python train.py --model="image classifier" --dataset="rendered rooms with furniture" --train_examples=72500 --targets=["count"] --num_classes=5 --stem="deep" --init="xavier_uniform" --optimizer="adamw" --beta1=0.9 --eps=1e-06 --max_steps=6600 --epochs=23.3 --lr_schedule="step" --weight_decay=0.2
Rows from block 4, named by matrix and row number. Each number is 128 + 24 x the weight over its row's rms, rounded and kept within 0 to 255. All counts start at 0. Numbers have three digits each. After the name is the row's rms in percent of the matrix's.
# b510: branch 3 first 3x3 conv (model.blocks.4.b5.1.0.weight, 96x48x3x3), inputs 16-31, a 3x3 kernel for each
b510.3 117:091087148106108150130119115108144121122138165114127127140164121096157136146116165114132085091093119091147160141099170128115128109119072127108116161093124104120117100132072102124126128172188108152086109107144079110095125121085140131134114142161092108145117124155155097100131129108125101104114128125135112102162094100104128108083158096133127131104114109119112124135116114110116121115150110113153123137158147151113147109122138145109113
b510.4 105:109111114118111143140119131094139108130144174125120110131172154095136131156152175109103102087075156111167155178119141132106121138124080102114107160116123112139127078098083119134166142130186103148104110078134075137105100132107082134150163159168132117129138100149134047069117109117109095125134159144120105096169105103101135126091171097127136116142101107127118116144131117120130124113137130108145145142129135147116142130131147147152121
b510.5 090:121132123098133110111109115094113084153156193140156155110164136140123125109134146155122134095118160120174170161134134129108095105093118138144139143130166139135141075107113122149177138148147105105118128079150094138107113138117096147115149171160125129143138130153110060103133115113107117100133170162143138146174144149158151158097156153108129114146106108124123122125114109121123123094126140144157161138149136164120125137132146129134134
b510.6 103:101131099099132127113123125137106121152129146175131127157072065141090089118141126122073094113122088147124153127168124116137140100085129153147136109100149122113146095057129171126098163171117101092149138123123149090103138088125128112111169152154128135137121156161074101097143101136104087104149117144124119142119102136156113142146132114129094139105120160125132147124124145130135152162106111174106114157140132126141106114145128134130110
b510.7 102:148123093144120094143118103107097089148157098132094128169084131133133138148131132108134159104113138174169165169123105142128100087102117133132091103147127141151149085080153153104133175149113100109143101136160147128100107108132113112142171158129154129084167145109095113110100127160085115147143158163099133142070125130158144146132154135143109181138131139133131142113125123133135126118112122148135121150126139138145120146150116122121149
b510.8 105:150123086154107076143096115120162121139143097146134151118118154105115208137110137105130158126146194100121103171140094154139078129141146111142096088136159128140139098128168127162174120133134144128175110148157125133104116134135146157152148136128157137119137129089156160111125141135143118148126113134084135099074125136140145149156126105122111155126127081133120125139134132142134138108150121109131128137130167133141148102135138127129159
b510.9 095:140149109126132122112093120146133079210156137183141128104112083106112116144134104095088126150100110173141123145153125119128109116102134091145097086119143149130125097076093178161115149156129120101173115115119151153118149094110154104118175165149140149136139166127063068107159096137155106106199161164130114105131132131165146143111132156113102142108120100134132139142127142144133145118137070156138096126129140125144114135137128171125109
b510.10 099:167120096137133113123104126180136092130112087092139144081154192152145159150138098108123166163161118134112120141128087122115105127129129113143116148136119119142131131137168159119174154119143137154166112110121105091091128154176113128119160144142189132055137141068078124129102106130133147104122117112152151115151150117149138165112148164107105138145086102123124127121132128131122126125134139145102177128168172128115113145163130112124158
b510.11 094:087116128086104135109108116142088070132112127158124131112132123117124134114118138114152129088073119127142137127127126081122110104102105094118069126118064141137130118118109152155151140162157091119149110139109101149126167094126159106150141151173101117095116144154087122144154128107121069091142120147112089052134116058136145133094121127134143116099154111130132129119118120124127142145132086148146123136146152126151121098119135204118128
b510.12 080:118113162148143153120115137103071093094099081091129103164172162197164173153153128175106131151152126124145147115138108131129106140100102141159121147155137136130148121141171126143184123146150176123140124145095102114119121097129112126122117193145176142107132108139112120088159079095163119088120143105125137111123145092119135119138141178128116147112084192132130135134129133130132134093156138135145152154151129107124109138151123123140117
b510.13 107:144098082137080115104135151123117147101122153105112114108153153148151130135123147138116149124150139081127147129110098151117125100097106154103104110130189025086111116143165099100119133122138108109108099141162087129104104148164134109113126118129119145110121101134106096101126125153147145093104136154145125138106142168055084103146120088097109172061071096128109120124111097120127124105145167083110141139135087136098140122126145077112132
b510.14 084:122149191141157151133145129106099127094141134109154108123165108141121155087150138159092108134130118124172172088135166115103134135110105129107124145142106144119150136121081093149173090114101154133114154127139099137182141114131089109123106174166117136166105107163136123082143097104096115126111206161138134129106169084129143157162117153138145100130118144126132130127131132129126131101139113136144148122109083111115115146129133129126088
b510.15 105:097134124106135153101112144148116119121138180150113135107136098135156114098124163169156103073140112100116163140152134130122125114122133177156131104094105165144121088108106159150135135148161130142126109165099125096107137098094137125129129167189093135162111136107111124122183147105098138114086122170169137135128090069154140118126141122106080110144139110143130137140134142125133139128098116168125112151137118161136109079137106137103137
b510.16 097:119075127163121130125145124165105111120122176109133125150135106116079082111116150145078144114115102090115106107139163114108128102137150143116097120119095128100123175150138112081106106147129126142125122128118124157128132087133118098130076138146144149144071114120153144141130084141141123175106128099146131128132145153115121085137104089104122103146157169124127135146144160132139158146153098107117129125113110166134130112130114098072066
b510.17 101:159149136122103134114115138120128096184196123149123111150101136124133114111134080102089139141145125158110093131149123132120151112109147135117163144118155154128102074088085190194099135150068109117185124115108181133100102107116133185110147159136135134108148115115065070108123119144129149118146172164151119143133136126166135131113128175111076153126096102122123139119130144136133142156089070163124100117119105143146092139157126128123110
b510.18 114:131092118124136150111149135130135156115143107135107116131174115095128138096132183126153075118106158104127158113096169150138113106105103129104161086120101123123114144149118091124107089154166144162130103121164119109176138144115162105138131143123117125148124130125156078131135166103157113151125125114125149168142095150141128083125110088091124129122144092128119128137114118135132121116130178092156066120145104129119136148132126130097143
b510.19 085:136136102152130149113118165125126164128075119087095119168104156110141165145122158157109153127116128144084141166114078148119104168132086123140148123113141118128083105154168110129133124127198154086150133080139150125133104130140111146145087086137141120118192086124189116112148109153134131115126087083124135163130119148109126100083135153124126161091093095144128124134124116129137128133109169086140160115167172141142121089109119157139103
b510.20 101:097124125122124144110156167112089131107120175102116079149155071148142075101154152117099082106138139098132161089121177154111131121107133116136118113111151096113097159145101090078102140142105147128079081143135099123208119112117160131118120092058113132122071135173143119133094101121123136149096107148122130132119101175118100098124124035127153144123119144128132139126116121139137134146113138129112125155137068110111154129123088104107131
b510.21 111:113104103101133140137104127132127119104128173116154174128092143122095126118092115065118157137086120133091086127136082126137133135143128121102149151128123152112105137111155123100109092129167089119105144098144133060116130137107115156147087114153103119149120130130138162131075122141102122117116123139117132159135137148124107135122104142139119099142105074150131146131119138157142157181106158117145150080129135129137126114110129148136119
b510.22 064:138142166148176182120130151092125135087122130097124131145122188119150172109109145151152119123115159100155169148109132120105108133106117139143158127127139126145115113147192089161157095156149150135127151078150105107155111122117075129109110171149149135145136097150175090143127130099123098121115119116130137146149104133115140105137138157119136130074117100135129133136123129131128128110118162101164124135149108118119107110118116126120121
b510.23 110:134126164139112144123121133146169084163141105122129114094122126119146169144126130097120170153146136144114101137124134141100153152130114115091132168136112151118077120154140140140104107099116070154141147136137133109126124133115122156096098082105118154134132112071097112094103109162131162111121129134140115123143132117136101105101069160160108143165099084128115134106113130143130128154103067137134083084092108118140077140143088114152092
b510.24 061:125127175136113150148132139093066122122124123135136082140179111134155133117161163133118147105100117097126173134153175156138164157150143132110145138143142133132166111112096089097125097092095168128096122119106160160151094124114129130142081137125104103136104087121161139108105103129116121107109152143120107132132155100137125141132136144133143145147177195139137136137128134134134147090134104134142131106110102137127132143123136118120112
b510.25 086:137128195129110124143104097154126120144125079141111090124141103095145146116143125133072078155123187136143087156131188116135099111161137125108105159147100109119146104106077112144098122102105124148100195117151153178117166121114120116148115149112137101143120134112157108131136095105126124198135143100139122107168128135096152097143156122149147105127121137122116128137130133121131128110142095117135062123103115138125131128131138126133106
b510.26 093:147143134099139147108126139123144091157174113113125162189165155115104120111131164082107137130122168164132100145145179126124131119151150060116173113138166157141124130090105164130101097134096055127099135129124125092128132084111148138125153145141124138103126169103104134102093114123106127155147170138056114144104114145144145111141140144105108183154102106121132146135129130140151129172105142146115104107125112136159119116153108121143148
b510.27 113:122118118106145149118136135139156105115172131114138104114172082137152080123136141097148082128129114162168105126122170101124153060141178084136138093108155111133137111155110130117086156142078095135066103145107114138167123143122151139101146119071118116109076164136097166150095133110128120120118166085091134132094107154124123100102122084143135143167124136124130142120118121128140125139129128137115116148133079118116170094144104078148148
b510.28 080:109116126159116144151121144155139141116115125090088080155102089073122145105162141120105121118116152140112107131117151168133107151172137120134127127094124127121093124153118071120084112107139163108109131099163152132181124100103127158139090102081108109170163128137184119115138121151127152179125121080116141128129107160117146071101111090141159169133099091145132136136116124129134118151114132083114103094131118130138144091102077135113117
b510.29 066:130130114125106078120097109138138148151131112135107145167091179167138156157126104165148133105109152144103096175164136164145134141154191152160134119130116138130126071108175127126127098106097150130171118113129142097120109116100132158130159133127130108117143082083122125162168163123136145156159105116136138127128109120139116129144127129130109117114126111144136143142139142135143139111098121129136107105130130124147128121138115144122126
b510.30 102:119126146130136116099106134136156167107143114108091134151075127121078154141106149102108071125104177098101122148114142145128103145136113158144145110122112131138091118138140087123131095118159116124104126105151135091162119095099148135156112119130110109146140117126163065120117153127157141175114089084141139162140105152118138084121078072139134151096119108146134140146127132139144122148121167079132091130136141125142128124143091150152104
b510.31 111:108110143150135082173135137147125116162162085104113112162121130174113133144160099164104121162116118134156115129160122113139087130111123121153073133124064125127122117114109146143170136117113157087116142121111106139136163125138163124133113157123122109101120123123124109101182133118164125130125152135120150082093136058118137139152076135138103105121096121128135131128122141139129146097156093136134137141115130078153099146140111134154102
b510.32 114:177136132121131125123130101162126097175143106121109138088114162065112148095113112122128129135123122113120111157124130132141115102129110106135129138097125123112115113109097155142130122144129116173165137118140120081099142109121133123107112160124148107100127139125131074122141122140159154094122152114153115123166113094150138104068143169079094126089121085123140137135139126143137124122088098138107131105141139146128080140133130141085125
b510.33 104:103077095108139134130118143119120124150148160078126162177109153157105129164127124152092183129140129134121099105122110083125120130147150096106081142127126102094093156139143150106069111134117115126135127129136130125132135096138135153158090147107120119136093126106127147150140096168129157200138148125120131114139135158081106111115095069140118109131116118132139144128123138141133162144138120149115133104084092134154138119167134094066076
b510.34 094:121107140134127193120161146090088176139126172132158111081161075084085088104119152159149107145111080080123173123136171137116161172123126106117135127105140123111154120104099108115133116095129158138093141118083111122151084135110110127102119112144114104142145104172149114081141141129152123109108146169101128158128128142144116166090110071109138105112135133135130126130117123123123123066104160108124145119125108142103141158126120142133113
b510.35 110:135115113157105148084139123146125147089126133108095099110132109160128129159130146122119142156155099086100148153123106135106146117138115157073108096150163076089098143136141071106071109127164083097114122139149121119086107144161122092126110114139158144105141146141114112132115118144154151093117129165152097180131155166080060108127089106112133156058093095135120125129121103127132127128140150056096143113117134138107132124122136100115108
b510.36 111:140108118127114125157113135113135140152158133116151126147164133151122156150149110153101149168118126158162134137129128123110087156114128060137115127132141108118131124145123131182201093172177157093138132123106144155130131139169126174152103166135125111127121110157135037109181126128186112115143163119092138128135109125115127128111105120112128129115098127123121121138118127135128144099163147064144154092116120115136119127108095133144110
b510.37 100:122119128106123166148111146106141141105112120094106145163102150131162114113158087081138144108083133132093106119112086109120179131130143092095150155112096105103111159129166137142096121132116086135115134119134107075114139135129102150142098112090103131146080136148124145145087135125095085154140111134092131147160113134106091143122104149143142077123122104147136141133116141159153151176123144115157123087145136059128090114107143139123105
b510.38 115:138138141146144127175111090116095095109109113109129093118122123129129109173128134128113133161093093163148135147124140116131153167120091108106140127113110123135183119128108124162148138133143143110134158100140134144137114154132122119103152144128149109117136146151113095097129117159152105106175137094146107153135126124107115154106129131162129091126137177145121140145141149149148131123146147086147163072098139078100139106070123106134098
b510.39 106:119131164150143104170145126120157111163171081104097099162110159126112141121149136145109128156095149110143150179143130102132088144111092101146096133157093085115107088126135145174164110157153120092126159083143108122139143130141162151170083155137137130087126130107135072101162133114162110162122144132114141086130115094095123108127096143134141123075102139126127124133119131135128124114147113101151141121142129106149088123131114148134093
b510.40 101:104113133092128143135126159117175106151146142131176170133141139104111128100092108116133175124140169135104117119118137097123135125126136086093159140125145150114075127133129156116113117108129087121118128133148134084131123151096126139117120135142092121122110139119096136123116140146086144137115123176086111139122111131143117099112077135134133148150097076139126156127130146150144160159112124142136100114128076124180112140132106130134120
b510.41 094:121139131138124106126118127097117145143156115110117166196082145142108195138157153096131142097131186138170167132137122136127106131097139112109076121125119144135136105101162142144162123153120112114131139120134135145146125113139113128166105164133084108083120129096112110085138145160132147203123140175105110105087105128129131137139099126136099172089132117124123139126118138137123130152131143143130115139124134101136103134143111128128138
b510.42 103:109121118152099133138146140093122125168164151078112074092150102077154083124169114140153145146156063163161134107141135114112166122122141092108129102121148133109140124134117104145138140126096139115116120140108142157142079145134142175123138094108089126113112126146097128111137155156175158092137147123084133134111149128144121139094100125117146097149136137135132129120113118126120127109127101124132141116114078133130141144114116094105121
b510.43 112:115121166145108172136103121087104138124147159135138097136124147130090138172110150112089112142082133112143166162139143137130103173129074108118112149136135121146154086094098122143177077120152114090107146105111134129127110138111118149139075141155111112118173126175132059057127130119135106111120151117117121138143144120100133140113125127149126126132131186129123122123119114119128121117109149092151160105095131100131135114101134143159066
b510.44 107:129099088116107142077118137119138126124137132108110137120160118151159112126148189149105136141131137114120139113116095128106121079097113129120123130154166057081101143139116097131096099126150113117107107142122098128104128138140131111116128141149131152135103099133087105137140107131162086103151152152127141141132143153108083086141133130089153154071090105105106111115110098113118124108152142065116117138152105096089120138131127070083127
b510.45 100:144136131124108143129104112104083139106125112139144115144148130180116129176102115128090132161131099158134137132121124109113160158137128138073138134137134082123141140147115139152136146120152138123130102147143141135093107146117139135130150135142163118109149135160107102111107093122163124092165157113150074157127136125105108143134140122119127115103099136138120132138131115128145128131159151109124150098079133098097156123100123118148131
b510.46 103:111128165147118156118159143102090140121137204149143109134152123154155083149112141121158118131154095114159177113139168140130173140113125114112093094107159100108174165134110126120150135121142112140128096159104104164176100153132132141130132110121089096124145131166108139106101143130129147135117141150095130132055125182120081159105120133146141079128139185146132132136122126126118127115109131140099178151102101112120136135131149126166111
b510.47 065:096145136126152151124172150119166184109182195117171147144145151141134159059136162126118146108154139111157205108152153123107145130084138138142150114126156129114154135138146105146163089182142088097112087141092080111175103143166120163145069150146113136128091103176111123092147143148130149163097109162120139137097126147115107145182126132135143109121150172124128130119119123128123128143151146150142164138164106099126134109119120125108099